config.toml
norm = "batchnorm"
blocks_per_level = 2
muon_scale = "match_rms_adamw"
momentum = 0.95
nesterov = true
steps = 8000
adamw_weight_decay_other_params = 0.05
Rows from block 5 of a small spectrogram enhancement model, named by matrix and row number. Rows with one number belong to one channel. Each number is 50 + 12 x the weight over its row's rms, rounded and kept within 0 to 99. All counts start at 0. After the name is the row's rms in percent of the matrix's.
After each channel's rows are labels from the 100 clips, of 14976, where the channel reaches its highest value: "top examples" is what is common among them. Only what is clearly more common there than usual is listed. The data: drum patterns on synthesised drum kits. In brackets: how many of the 100.
# convs0: first 3x3 conv (model.mid.0.convs.0.weight, 288x288x3x3, each kernel summed), inputs 96-191
# convs1: second 3x3 conv (model.mid.0.convs.1.weight, 288x288x3x3, transposed, each kernel summed), outputs 96-191

convs0.257 092:57 53 47 49 43 53 61 61 59 73 29 48 54 40 74 58 33 56 62 54 32 32 68 63 78 32 65 59 31 58 48 49 39 62 59 49 49 76 59 64 54 44 37 47 52 75 73 59 40 58 47 47 60 54 40 66 49 63 59 64 41 54 55 55 68 43 37 69 44 57 38 63 58 43 72 55 70 50 55 60 31 47 59 43 67 65 24 27 50 25 64 47 35 45 35 53
convs1.257 100:37 40 50 39 35 51 60 29 29 44 54 62 74 29 40 39 34 49 39 50 62 48 39 45 38 51 50 50 43 45 54 62 46 34 50 58 41 38 40 44 39 59 42 45 43 41 50 41 60 37 47 34 50 43 61 43 35 52 35 27 55 60 38 51 53 43 57 40 39 41 53 42 22 43 47 53 53 57 72 58 49 68 63 57 61 43 36 62 52 45 50 30 42 52 43 53
top examples: reverberation (77); text has "room" (77); text has "reverberant" (77); muffled (low-pass) (42)

convs0.188 097:55 36 56 40 24 37 42 43 68 44 53 41 30 61 60 31 53 63 56 35 33 65 27 52 39 51 70 31 48 42 58 51 59 50 27 45 45 61 31 23 47 40 46 53 53 54 50 40 41 49 79 71 54 61 55 58 49 46 63 61 55 45 58 53 64 47 61 54 37 38 69 55 59 50 50 63 63 53 24 61 66 35 53 36 72 42 61 72 61 84 73 58 30 61 64 69
convs1.188 119:61 57 57 58 65 40 57 44 38 59 43 52 41 42 51 36 39 46 58 58 61 58 75 48 47 48 63 57 41 44 64 51 42 52 45 52 51 53 75 72 43 69 55 45 53 45 62 56 41 71 42 55 61 44 56 46 54 39 31 35 75 55 56 61 51 66 70 44 61 48 39 46 44 50 61 28 15 69 40 42 26 41 54 62 65 57 47 32 49 41 48 56 53 65 42 59
top examples: crash cymbal (57); clipping (26); text has "clipped" (26)

convs0.20 090:49 36 62 46 58 63 41 31 49 40 34 46 33 42 47 38 48 52 52 31 51 38 30 43 32 48 57 41 49 29 53 17 48 50 62 50 53 24 39 47 39 56 74 57 41 37 45 50 47 46 45 38 38 49 70 63 34 30 30 26 66 53 35 26 55 42 52 49 38 48 65 59 38 53 62 70 42 37 56 56 51 58 44 54 45 60 58 59 38 69 43 52 46 53 37 21
convs1.20 098:36 28 27 67 37 52 37 57 44 62 55 18 63 63 61 61 45 61 64 85 63 57 33 44 61 41 49 36 50 65 39 46 45 47 34 34 42 78 60 53 62 42 51 60 45 65 34 72 57 53 49 54 68 63 27 47 43 51 64 78 54 36 44 39 61 59 33 25 43 64 31 64 44 65 51 14 48 43 54 58 41 48 67 56 51 48 39 47 71 49 42 53 45 58 39 73
top examples: cowbell (50)

convs0.284 097:47 43 75 43 47 66 56 32 63 46 51 46 28 29 52 46 71 37 44 36 48 25 63 36 65 50 69 40 61 40 65 58 51 61 53 55 64 75 44 37 34 33 47 47 40 49 32 56 31 53 47 45 46 57 46 41 48 50 77 58 32 24 47 58 30 44 67 62 54 57 40 52 58 54 47 67 38 37 53 57 50 47 36 51 38 34 63 75 53 58 53 49 40 59 67 66
convs1.284 095:52 58 55 58 69 46 51 39 43 42 52 42 67 55 46 56 40 65 36 50 43 54 50 59 38 38 17 49 55 55 45 56 53 42 50 47 46 38 54 51 72 54 34 76 59 49 53 42 44 61 62 72 43 59 43 55 56 50 70 40 55 50 41 34 59 58 42 47 49 72 71 66 76 63 53 57 39 71 56 37 31 42 56 60 62 74 41 53 66 42 62 57 45 53 29 62
top examples: thin (high-pass) (74); pink noise (26)

convs0.52 089:65 53 63 48 70 37 41 38 37 63 59 80 61 41 44 43 34 50 69 37 41 39 53 37 36 65 43 59 64 48 45 65 48 49 49 49 53 60 42 67 55 70 48 52 36 56 56 46 52 74 57 40 49 45 48 46 52 54 47 43 56 61 32 49 58 75 67 24 39 47 83 40 64 51 36 35 30 54 48 22 36 40 40 59 52 42 45 60 56 63 40 70 42 39 28 29
convs1.52 093:69 48 37 30 47 53 53 27 53 34 53 50 40 48 47 52 32 55 53 60 55 46 53 41 71 40 79 51 42 72 56 56 57 74 42 39 57 48 59 66 30 58 45 66 54 38 41 62 49 26 30 55 51 71 63 54 43 70 45 64 41 58 45 53 44 44 36 68 55 48 47 54 43 27 52 75 53 50 39 81 62 59 75 56 33 45 65 67 70 53 72 48 42 46 64 58
top examples: open hi-hat (64)

convs0.144 108:43 33 48 37 48 38 37 70 46 47 32 75 71 44 53 46 42 40 65 51 55 52 33 68 49 50 12 32 59 35 33 35 67 60 49 35 31 26 61 40 45 37 41 55 71 38 47 60 71 43 66 30 59 33 51 45 56 68 66 63 46 60 53 44 56 58 51 51 28 43 60 74 55 59 48 52 61 40 53 45 49 46 55 30 41 58 61 65 52 39 42 60 57 54 40 60
convs1.144 097:43 43 58 40 43 42 55 64 61 65 40 33 57 18 53 54 54 55 45 68 45 54 62 33 46 56 48 49 32 35 55 45 54 51 37 42 53 51 26 36 47 61 40 16 50 42 58 46 15 44 57 67 47 60 50 64 66 45 57 27 64 51 46 51 54 48 51 55 54 53 60 58 52 52 67 45 50 57 25 67 42 56 53 42 54 35 52 67 41 43 48 69 37 46 55 36
top examples: crash cymbal (64); thin (high-pass) (50); clipping (43); text has "clipped" (43)

convs0.241 092:45 70 40 57 45 44 48 60 63 47 43 60 38 56 56 55 32 44 53 72 46 55 56 35 51 50 59 43 37 49 35 50 49 56 42 53 59 58 55 52 39 43 50 38 53 70 69 59 55 56 41 67 63 70 26 53 47 38 75 59 48 45 51 60 46 55 44 64 60 60 44 57 52 46 51 57 58 50 63 44 62 57 35 56 30 35 46 54 69 50 55 39 36 56 57 59
convs1.241 078:57 40 46 37 41 54 42 65 40 58 58 29 33 63 54 50 56 41 59 52 40 43 44 61 46 46 54 43 54 56 62 43 37 54 43 41 48 53 50 52 68 72 51 61 58 60 26 42 59 56 55 39 47 62 53 58 34 54 20 54 52 59 62 57 45 53 58 43 39 54 62 56 45 31 56 19 62 27 33 33 41 56 26 53 68 56 37 33 37 46 50 33 48 43 51 31
top examples: pink noise (87)

convs0.163 101:48 41 56 61 41 33 53 43 64 47 49 49 43 59 45 29 52 42 44 61 36 46 47 38 65 58 34 53 48 39 52 56 50 47 33 49 57 44 52 69 38 56 35 51 63 69 58 50 63 42 52 51 57 58 44 68 51 55 49 61 45 56 59 76 32 63 32 47 66 70 36 51 68 60 45 64 59 34 68 39 59 53 50 64 43 62 59 71 53 53 57 51 32 48 61 54
convs1.163 078:46 41 31 38 69 54 53 70 57 46 45 40 27 38 39 54 25 58 53 37 51 56 41 61 37 37 53 53 50 43 41 52 40 33 61 41 60 56 79 48 74 58 53 27 43 48 29 61 66 53 42 39 43 48 44 39 46 51 36 25 57 40 55 44 56 58 54 35 38 54 40 50 34 44 62 31 53 41 36 35 43 60 46 51 69 67 12 35 46 60 41 54 43 42 45 46
top examples: pink noise (88); muffled (low-pass) (33)

convs0.43 093:50 40 65 62 42 73 58 42 76 48 40 44 46 59 42 44 34 45 60 43 35 52 73 64 46 40 56 40 34 50 43 75 48 56 41 55 49 58 73 49 54 48 21 53 86 51 53 29 57 65 40 72 56 63 44 43 51 29 55 67 65 51 37 30 53 56 57 44 42 26 24 49 48 63 44 52 51 56 46 50 46 49 67 66 27 35 42 58 70 46 47 57 36 68 55 42
convs1.43 089:37 63 34 52 60 57 40 52 25 62 46 51 40 59 56 51 57 29 66 53 38 33 38 36 44 46 48 40 61 51 48 47 51 46 44 40 45 47 45 59 63 53 58 53 38 63 38 47 71 38 42 60 38 37 44 42 24 47 22 59 65 46 55 49 47 60 48 45 62 59 58 42 38 39 63 32 43 39 57 29 33 43 26 43 62 49 37 27 12 54 42 41 39 33 40 42
top examples: pink noise (69); ride cymbal (55)

convs0.235 090:58 54 23 38 44 29 53 44 73 69 69 48 63 64 46 57 51 55 48 36 72 71 29 34 73 62 46 40 53 46 57 52 44 41 52 47 55 65 55 43 49 46 68 47 45 77 54 45 51 52 44 56 33 59 51 51 58 56 61 77 57 59 28 37 47 50 69 53 41 31 59 54 58 57 36 61 33 60 38 30 58 73 54 52 50 57 68 60 76 65 53 62 46 56 49 56
convs1.235 097:68 52 57 47 60 41 54 58 40 35 54 67 28 56 67 53 52 62 15 39 82 36 58 51 56 49 51 53 63 51 58 55 72 44 42 63 48 54 45 65 53 60 53 38 52 41 48 51 52 47 69 47 55 57 59 67 55 52 53 41 66 61 52 68 50 36 60 61 49 52 58 50 43 49 53 46 62 66 53 43 54 36 21 55 43 37 61 38 55 39 65 40 51 60 47 53
top examples: muffled (low-pass) (66); pink noise (27)

convs0.2 089:38 48 26 57 58 42 52 60 47 55 52 55 37 50 45 34 41 50 61 68 42 59 62 41 61 52 45 62 41 55 38 59 43 48 57 40 58 21 44 29 34 54 68 84 34 68 46 55 48 62 31 47 47 71 49 44 50 29 46 68 35 37 50 68 55 48 30 48 51 39 57 27 56 64 43 51 66 45 67 48 48 32 49 55 54 61 37 48 43 47 47 12 27 41 55 47
convs1.2 100:41 59 70 63 50 49 50 44 55 54 26 51 62 32 62 56 36 31 43 49 61 66 67 71 34 44 37 52 38 63 43 56 39 42 56 59 34 62 55 57 47 38 30 38 63 18 48 47 40 40 62 47 74 20 76 55 53 68 53 41 64 58 54 34 41 62 48 48 50 45 50 37 31 43 54 60 59 65 37 45 40 53 55 63 38 58 69 60 38 54 55 82 66 50 33 56
top examples: reverberation (63); text has "room" (63); text has "reverberant" (63); clipping (53)

convs0.11 093:55 61 59 43 54 43 55 69 66 64 25 52 40 48 32 56 62 45 46 65 22 56 61 28 42 59 36 59 28 58 35 60 29 49 60 46 62 65 57 66 52 51 41 54 61 59 75 35 69 48 44 45 62 73 39 48 46 57 55 63 75 59 40 46 33 61 48 49 54 33 34 67 62 51 52 51 49 51 71 44 72 63 49 58 49 56 45 60 59 61 48 60 55 57 53 72
convs1.11 079:59 61 32 63 45 54 42 56 24 24 22 52 37 86 53 46 31 58 59 51 45 55 29 39 58 56 63 52 46 52 50 54 52 50 34 48 30 57 46 59 64 60 51 42 40 40 27 54 52 41 37 56 32 55 49 38 44 22 25 46 36 34 52 43 64 54 51 37 46 67 61 44 43 45 52 38 55 26 32 29 38 59 27 47 60 33 33 32 35 57 66 29 67 34 55 37
top examples: pink noise (83); muffled (low-pass) (38); ride cymbal (38)

convs0.34 086:43 55 55 40 22 61 54 39 58 39 34 43 42 54 60 54 38 55 34 57 68 44 59 39 66 40 64 52 47 48 56 60 49 61 36 46 69 58 61 49 49 50 46 54 39 51 63 35 49 57 56 55 46 54 34 24 33 51 46 62 39 47 64 34 28 63 36 49 73 52 55 61 40 40 54 45 29 28 38 61 53 43 58 35 70 22 50 52 38 38 48 47 33 39 36 47
convs1.34 096:36 60 51 56 50 31 52 31 58 25 82 61 49 35 36 44 48 49 61 46 23 15 38 51 44 65 80 36 40 59 45 52 53 52 56 44 50 46 48 57 48 52 52 41 59 63 59 64 74 47 60 46 43 53 72 40 67 47 52 32 46 55 44 70 66 54 42 52 51 47 46 36 58 55 43 57 62 50 86 60 43 66 65 64 48 71 49 58 71 80 41 30 42 40 53 48
top examples: cowbell (42); muffled (low-pass) (33)

convs0.244 120:48 40 56 36 47 45 40 32 58 44 48 41 47 65 32 16 64 49 52 54 30 49 28 53 46 67 37 41 53 24 42 36 54 63 51 49 66 47 63 45 58 46 48 56 41 77 72 68 45 37 43 58 43 36 46 46 68 64 56 63 22 47 61 78 53 60 41 35 55 40 56 51 70 30 46 51 43 28 72 33 60 60 48 53 56 56 60 56 63 60 50 51 37 55 64 56
convs1.244 085:75 55 47 60 44 42 54 62 60 39 40 19 34 53 65 59 38 54 50 57 69 74 50 44 47 36 51 37 56 10 44 71 44 42 45 44 31 65 55 66 34 57 28 30 57 36 51 40 61 48 70 46 35 43 53 55 48 41 56 57 38 42 70 38 45 52 55 65 29 56 43 36 41 50 62 49 71 46 39 47 52 29 36 71 67 53 32 53 46 41 48 55 41 14 59 39
top examples: pink noise (92)

convs0.263 089:20 63 64 50 53 55 52 47 51 51 42 59 42 67 36 67 34 53 51 41 55 46 28 36 64 55 64 57 45 53 54 47 50 58 63 62 58 25 33 32 69 55 54 37 43 23 54 39 59 69 38 31 29 60 46 51 46 73 42 54 52 56 53 23 58 50 58 49 50 68 43 64 35 37 37 39 62 65 53 49 58 46 32 68 45 39 39 51 35 50 65 41 52 65 38 50
convs1.263 096:64 35 32 62 41 58 41 40 39 47 66 50 50 47 51 33 30 43 58 56 44 53 55 63 41 53 49 41 54 45 55 48 53 47 27 55 43 76 58 58 37 28 55 50 65 76 41 53 62 54 50 50 59 52 40 38 57 39 76 40 51 48 41 60 55 65 63 63 50 39 52 47 50 44 37 41 43 47 59 64 48 50 43 31 47 51 46 43 64 58 63 52 62 44 53 41
top examples: cowbell (58); mains hum (49)

convs0.5 105:71 39 53 32 44 54 36 55 29 33 61 62 46 32 51 54 21 42 73 58 45 58 60 58 36 46 39 77 44 56 56 35 64 54 53 48 30 71 60 66 42 53 49 46 40 74 63 44 34 35 82 51 63 62 61 36 46 43 24 42 48 57 56 46 70 40 51 60 50 48 56 40 57 55 67 64 52 53 60 62 25 34 45 54 37 74 47 43 51 53 50 51 44 57 39 44
convs1.5 101:37 65 55 81 60 70 63 34 54 43 63 55 51 67 61 36 56 38 57 65 39 35 51 58 61 78 67 25 35 74 54 87 30 51 58 46 36 55 54 52 40 63 40 52 34 52 47 49 68 59 46 50 71 76 48 16 36 66 66 57 68 39 34 50 46 57 39 55 48 43 42 55 27 51 54 41 53 50 41 66 53 38 76 47 56 50 51 60 56 33 54 57 49 41 48 42
top examples: crash cymbal (55); clipping (48); text has "clipped" (48)

convs0.23 096:47 63 34 54 22 53 45 25 84 61 30 45 27 60 63 50 50 39 47 40 49 62 52 50 68 60 52 40 74 48 35 60 33 44 58 45 47 53 47 34 47 54 48 39 63 42 62 43 26 55 45 47 61 62 46 53 64 23 64 48 63 46 57 44 45 49 38 65 46 65 52 71 47 53 61 47 58 41 61 53 56 56 48 46 34 25 60 23 68 66 45 39 41 18 46 59
convs1.23 109:56 65 71 48 67 55 43 37 31 47 48 60 64 46 28 46 48 39 49 51 54 50 79 32 36 66 54 31 55 54 55 54 55 55 57 37 53 49 60 85 35 42 52 48 22 64 59 39 54 51 58 81 80 66 71 27 51 39 40 52 57 62 49 52 39 50 45 54 73 40 53 47 58 35 50 42 42 68 39 32 52 42 52 53 59 53 39 51 52 54 46 42 37 56 49 43
top examples: crash cymbal (63)

convs0.56 098:31 49 38 44 51 52 56 43 22 62 63 50 47 59 74 65 73 63 58 30 42 48 55 35 65 68 41 55 65 50 62 48 61 46 48 46 60 63 47 37 54 68 30 55 52 44 47 39 50 56 54 53 41 30 48 47 53 44 47 60 46 53 61 44 40 45 42 52 59 61 55 38 46 47 45 54 49 32 48 50 69 15 46 51 53 21 43 45 24 22 45 45 55 46 66 40
convs1.56 104:40 31 42 31 57 35 52 44 44 35 54 57 43 51 32 62 37 59 44 58 64 48 47 36 31 59 58 53 19 37 34 83 58 36 64 58 47 49 58 56 28 36 62 35 42 52 40 60 44 29 30 59 56 62 63 36 44 37 52 30 47 46 52 45 26 56 46 61 39 49 35 54 50 57 29 66 52 43 38 49 20 46 69 71 63 47 70 60 53 63 52 55 69 55 42 51
top examples: cowbell (42)

convs0.200 094:58 48 29 46 58 61 53 50 29 56 65 51 51 42 50 43 55 55 47 52 60 70 41 60 21 48 48 57 57 52 34 40 55 57 38 56 62 63 46 36 40 32 69 42 58 50 55 41 56 45 56 64 67 61 59 55 58 56 37 52 54 56 27 66 35 39 42 68 47 61 53 43 53 35 74 44 25 62 45 32 64 44 56 41 37 20 57 53 75 57 43 59 41 38 42 52
convs1.200 097:42 61 43 62 40 57 58 60 53 33 56 42 59 53 55 53 47 63 37 46 41 48 59 43 67 57 44 48 50 40 54 61 55 51 40 62 33 32 42 67 49 47 46 46 42 28 53 39 63 54 52 49 42 44 38 39 41 41 61 35 60 23 51 31 64 55 48 39 61 54 56 33 47 48 48 41 62 51 64 67 38 58 48 71 30 65 60 64 40 39 62 29 53 58 68 41
top examples: open hi-hat (70)

convs0.170 102:46 37 43 74 62 43 58 48 44 33 46 29 55 41 37 52 50 46 47 55 66 47 46 44 48 37 76 38 67 30 61 54 40 54 67 48 50 64 53 67 51 44 24 50 57 70 47 47 37 41 29 55 66 51 53 56 61 34 59 42 42 35 34 40 52 44 52 44 40 21 39 38 44 37 52 50 52 52 50 59 33 57 77 58 62 37 35 67 59 49 48 63 54 50 41 56
convs1.170 101:62 54 52 24 44 69 48 41 36 47 57 35 48 83 54 63 52 37 17 42 39 53 46 54 47 54 33 53 33 45 47 52 56 39 62 54 57 52 61 50 64 51 77 46 48 29 55 42 60 42 62 35 54 43 51 52 43 46 55 46 50 57 58 45 59 46 59 37 39 68 49 58 74 47 41 52 60 54 50 57 45 60 53 65 60 60 70 40 42 67 68 34 45 44 32 43
top examples: cowbell (50)

convs0.36 096:34 50 67 53 67 59 58 58 42 46 37 75 26 33 66 24 54 31 45 28 72 56 65 47 41 46 52 50 41 34 49 50 46 28 49 41 44 49 42 43 54 45 58 29 62 26 55 35 47 52 53 31 30 30 52 43 47 54 32 39 45 37 63 55 34 42 49 53 58 38 69 59 45 61 58 66 34 58 68 53 54 52 39 62 64 75 60 51 47 53 51 37 58 55 34 34
convs1.36 097:40 57 28 39 59 53 44 34 52 49 63 35 63 83 60 59 37 58 54 59 59 39 45 42 49 46 45 35 48 37 53 57 55 71 61 36 56 46 50 73 47 38 44 86 48 80 37 73 76 53 51 51 59 61 42 48 48 46 69 67 52 44 36 31 47 47 64 31 54 52 54 63 43 33 53 50 56 38 38 49 45 40 73 54 52 46 34 62 61 65 30 55 60 42 49 71
top examples: cowbell (62)

convs0.15 115:54 48 58 39 38 39 49 68 42 64 46 59 52 54 36 69 58 54 58 63 48 57 70 65 52 68 47 58 51 31 57 44 50 56 75 68 22 47 52 46 40 52 76 43 53 48 22 42 59 51 54 53 59 59 50 42 53 59 50 60 53 70 52 25 64 41 48 69 46 24 51 58 57 47 56 52 65 69 58 58 49 48 49 43 31 54 60 43 58 43 46 34 48 41 51 38
convs1.15 107:56 44 49 39 58 42 51 42 28 58 41 47 62 44 51 61 58 56 58 36 50 59 44 35 44 28 46 29 58 35 42 41 60 38 41 42 51 43 51 42 49 53 48 47 49 44 54 52 28 42 42 51 37 44 36 66 62 52 32 45 37 32 48 32 54 56 29 18 40 37 38 31 47 49 53 44 44 41 36 61 46 63 57 44 48 62 32 47 27 61 49 67 74 67 47 25
top examples: clipping (64); crash cymbal (64); text has "clipped" (64); thin (high-pass) (31)

convs0.95 099:53 33 49 34 56 51 51 36 50 62 30 39 45 45 77 59 34 40 36 38 54 31 64 29 67 44 26 49 38 51 41 34 36 41 51 38 48 70 48 53 34 70 56 56 38 37 50 44 58 60 52 45 42 64 34 34 40 40 41 43 44 64 41 63 67 56 46 34 48 40 50 39 26 52 68 37 52 48 52 42 49 46 23 35 56 49 51 54 46 14 60 62 59 80 50 39
convs1.95 109:43 49 38 52 35 37 49 52 51 42 47 68 46 61 39 48 45 61 67 63 60 48 33 67 52 60 76 33 47 68 48 53 48 80 42 48 51 36 52 57 62 44 52 36 46 63 88 57 56 17 41 44 62 46 51 49 47 54 36 46 34 43 48 55 34 58 60 54 59 78 73 63 45 50 39 37 68 36 64 73 54 38 76 62 50 55 43 50 50 60 44 43 51 34 66 47
top examples: open hi-hat (64); mains hum (41)

convs0.99 090:56 41 71 26 44 54 37 50 14 43 45 39 48 56 58 46 16 43 43 34 47 45 38 48 68 68 47 79 36 49 46 51 46 50 61 69 57 48 58 48 44 59 41 52 53 74 41 41 35 69 50 46 50 40 51 40 46 48 46 72 65 57 56 54 40 49 62 43 40 71 34 56 57 51 52 36 47 33 48 65 42 45 43 48 57 59 56 60 58 39 61 39 54 71 46 43
convs1.99 098:30 73 45 53 51 68 59 47 68 51 54 49 40 33 52 66 42 64 65 62 44 63 54 48 18 40 45 47 49 32 48 43 66 60 37 51 35 66 46 52 43 45 30 52 30 53 59 47 49 28 75 34 66 57 33 40 45 51 47 49 34 47 31 51 55 72 56 36 62 60 40 51 46 57 47 45 58 47 57 38 71 26 50 68 65 35 37 32 42 53 44 60 45 47 65 64
top examples: muffled (low-pass) (51)

convs0.14 100:45 54 57 51 44 54 45 63 32 33 46 50 64 50 61 62 59 40 58 39 39 56 43 65 33 45 45 52 46 65 47 66 52 49 41 49 51 33 59 38 54 35 62 64 61 40 45 55 50 19 50 57 82 61 60 67 67 55 50 32 52 45 59 64 55 53 48 40 45 62 41 59 67 36 57 44 50 40 77 44 55 55 48 44 54 35 42 74 62 45 48 62 52 54 56 53
convs1.14 102:58 62 43 37 65 66 42 48 59 73 41 19 30 42 51 36 40 39 63 42 68 50 65 36 57 48 40 53 56 60 57 50 45 57 34 58 65 51 40 42 62 56 50 42 49 20 56 49 46 61 43 47 31 53 41 46 28 68 34 68 62 53 51 32 35 49 60 60 40 37 47 61 21 58 54 47 53 55 45 30 62 39 42 49 42 64 81 42 30 38 58 52 25 27 49 36
top examples: open hi-hat (62); clipping (52); text has "clipped" (52); thin (high-pass) (40)

convs0.137 099:23 58 33 46 34 57 51 68 51 59 33 55 36 64 52 37 57 64 50 50 45 52 33 35 46 52 46 51 35 48 50 49 47 55 48 44 41 44 53 23 49 57 55 51 51 33 58 53 59 64 51 47 46 52 54 58 58 62 54 62 73 46 48 47 61 56 56 48 47 65 49 53 53 65 47 64 47 38 58 49 33 25 56 45 62 56 42 61 43 42 49 47 52 44 29 48
convs1.137 094:51 47 53 51 57 55 43 45 47 36 89 46 55 43 63 42 38 40 63 64 45 42 53 50 57 58 62 33 36 40 49 60 59 53 41 37 61 53 59 70 54 37 23 52 44 53 38 51 51 53 47 37 44 52 49 44 47 43 58 44 46 38 33 53 46 61 50 57 33 46 51 44 44 47 49 34 44 53 34 47 55 41 69 56 66 18 51 54 60 46 43 46 34 25 66 67
top examples: crash cymbal (70); clipping (45); text has "clipped" (45); thin (high-pass) (35)

convs0.196 086:60 39 51 54 40 59 53 46 45 42 46 57 54 61 72 52 53 61 28 47 54 45 37 19 67 39 52 55 33 51 33 43 50 56 36 42 58 44 75 39 66 55 43 49 58 59 68 27 60 32 75 37 47 43 50 56 31 40 64 45 60 45 48 70 63 30 44 46 37 44 62 58 56 49 64 60 64 56 45 65 39 54 59 52 69 56 53 57 56 66 49 30 39 56 48 50
convs1.196 088:63 37 46 45 56 36 67 42 39 42 66 55 56 50 59 48 42 37 51 54 67 52 37 39 65 45 46 50 34 62 55 54 70 55 64 48 35 66 35 59 45 73 53 61 54 33 29 58 29 25 56 63 44 76 48 41 54 46 49 57 44 55 36 35 54 58 45 49 57 33 54 48 26 43 34 35 36 50 17 53 36 60 48 47 42 41 67 55 50 39 56 36 40 31 45 62
top examples: cowbell (52)

convs0.149 091:67 45 41 72 47 60 72 53 43 31 31 30 39 58 71 41 62 49 46 74 51 31 67 54 59 48 54 59 29 59 70 68 57 42 51 45 42 69 50 60 41 37 29 47 55 50 61 58 37 60 71 52 49 61 56 28 55 35 40 63 52 64 60 43 54 57 36 68 57 55 46 54 57 38 37 37 42 81 41 56 57 46 53 44 36 48 36 44 23 20 55 32 38 41 52 52
convs1.149 104:34 52 39 50 63 65 56 37 61 48 60 78 57 34 58 30 53 29 56 62 48 44 43 54 27 71 45 06 55 51 34 46 66 41 54 60 47 40 58 63 44 60 52 60 44 40 33 48 58 43 62 48 66 49 52 62 34 44 36 44 34 78 49 32 58 44 54 36 45 64 55 32 24 65 53 48 69 49 54 45 41 59 72 42 31 48 51 52 48 55 45 45 59 60 44 54
top examples: muffled (low-pass) (48)

convs0.167 079:53 54 53 30 71 39 41 50 30 52 74 61 59 44 42 49 53 33 32 51 49 61 73 53 42 49 27 43 54 48 47 44 53 27 56 62 45 61 54 71 50 40 46 44 50 53 56 64 61 34 64 46 47 46 57 51 61 44 31 59 60 55 54 56 51 58 71 57 51 70 47 54 57 31 58 39 53 43 62 68 19 62 45 22 58 45 58 81 30 54 58 58 28 55 32 50
convs1.167 099:43 53 61 70 87 63 52 43 49 77 33 40 54 31 45 49 44 70 40 53 65 47 45 58 54 68 44 51 29 33 54 55 43 41 55 50 51 65 60 31 59 67 64 39 26 61 74 36 49 69 48 49 42 50 31 65 48 66 38 33 41 61 60 41 50 34 28 57 60 56 38 59 38 36 71 48 40 73 60 30 49 57 56 46 58 73 46 59 45 53 36 37 49 61 44 59
top examples: muffled (low-pass) (35)

convs0.243 100:56 38 43 49 39 35 44 59 28 68 61 55 37 37 52 50 28 30 68 39 50 39 42 46 44 49 39 58 70 42 61 62 54 55 36 61 35 39 67 55 40 63 52 55 57 59 54 48 89 25 58 43 51 68 40 27 59 66 59 58 55 55 45 51 51 38 41 54 57 48 63 59 37 51 51 54 36 61 44 32 50 43 49 33 40 68 35 59 52 51 46 49 61 63 49 56
convs1.243 088:51 65 57 34 37 41 45 29 43 61 49 51 48 45 28 71 58 53 33 43 54 64 27 65 75 37 58 47 69 55 50 43 55 36 47 45 47 53 58 37 35 70 53 31 47 41 61 49 31 33 32 52 64 49 58 59 55 43 53 29 32 40 52 26 46 38 42 44 38 32 47 63 39 46 31 48 48 39 72 44 42 53 45 52 41 50 51 49 37 50 64 69 71 59 53 22
top examples: clipping (58); text has "clipped" (58); thin (high-pass) (37)

convs0.193 095:65 51 33 48 78 56 36 45 60 57 68 47 64 55 45 59 39 64 43 47 42 44 58 28 35 39 55 58 53 30 41 56 45 48 62 54 53 74 41 63 56 52 62 78 53 82 48 60 64 59 53 45 48 48 29 47 44 43 57 66 60 30 54 48 58 45 28 43 35 56 67 44 62 50 39 53 59 54 46 59 47 62 43 47 59 40 55 63 59 35 31 61 82 46 86 62
convs1.193 104:29 50 54 54 56 52 61 40 59 29 46 47 24 39 83 48 48 41 70 55 50 52 58 45 59 33 53 42 39 65 34 49 41 46 38 47 43 62 44 52 29 50 28 56 35 51 58 54 59 40 34 57 55 63 50 45 31 42 34 44 61 60 48 51 58 46 59 35 72 46 53 59 43 21 54 63 48 59 62 64 44 36 73 40 28 43 50 78 47 53 50 45 36 52 25 59
top examples: crash cymbal (63)

convs0.7 116:42 39 35 48 44 43 44 53 33 38 61 47 46 46 38 42 54 57 53 41 52 72 34 44 44 51 33 41 34 38 59 40 53 46 66 59 51 66 40 41 43 46 36 40 35 46 33 51 37 33 53 54 43 35 52 35 59 53 43 35 46 57 49 57 33 44 51 65 34 58 46 55 43 38 38 42 49 68 24 53 48 41 48 40 55 62 58 37 25 58 47 51 39 44 46 33
convs1.7 111:58 45 64 56 44 51 56 53 71 48 60 54 55 54 24 54 38 54 34 65 76 39 39 26 61 35 56 52 37 28 42 52 39 50 43 47 51 48 60 50 60 66 38 35 65 41 60 73 50 49 55 59 45 54 47 52 39 54 45 54 51 50 64 36 69 48 55 58 33 47 55 64 59 64 71 35 54 40 53 54 60 55 44 39 33 47 22 48 63 41 47 78 23 51 48 50
top examples: crash cymbal (61); thin (high-pass) (54); white noise (42)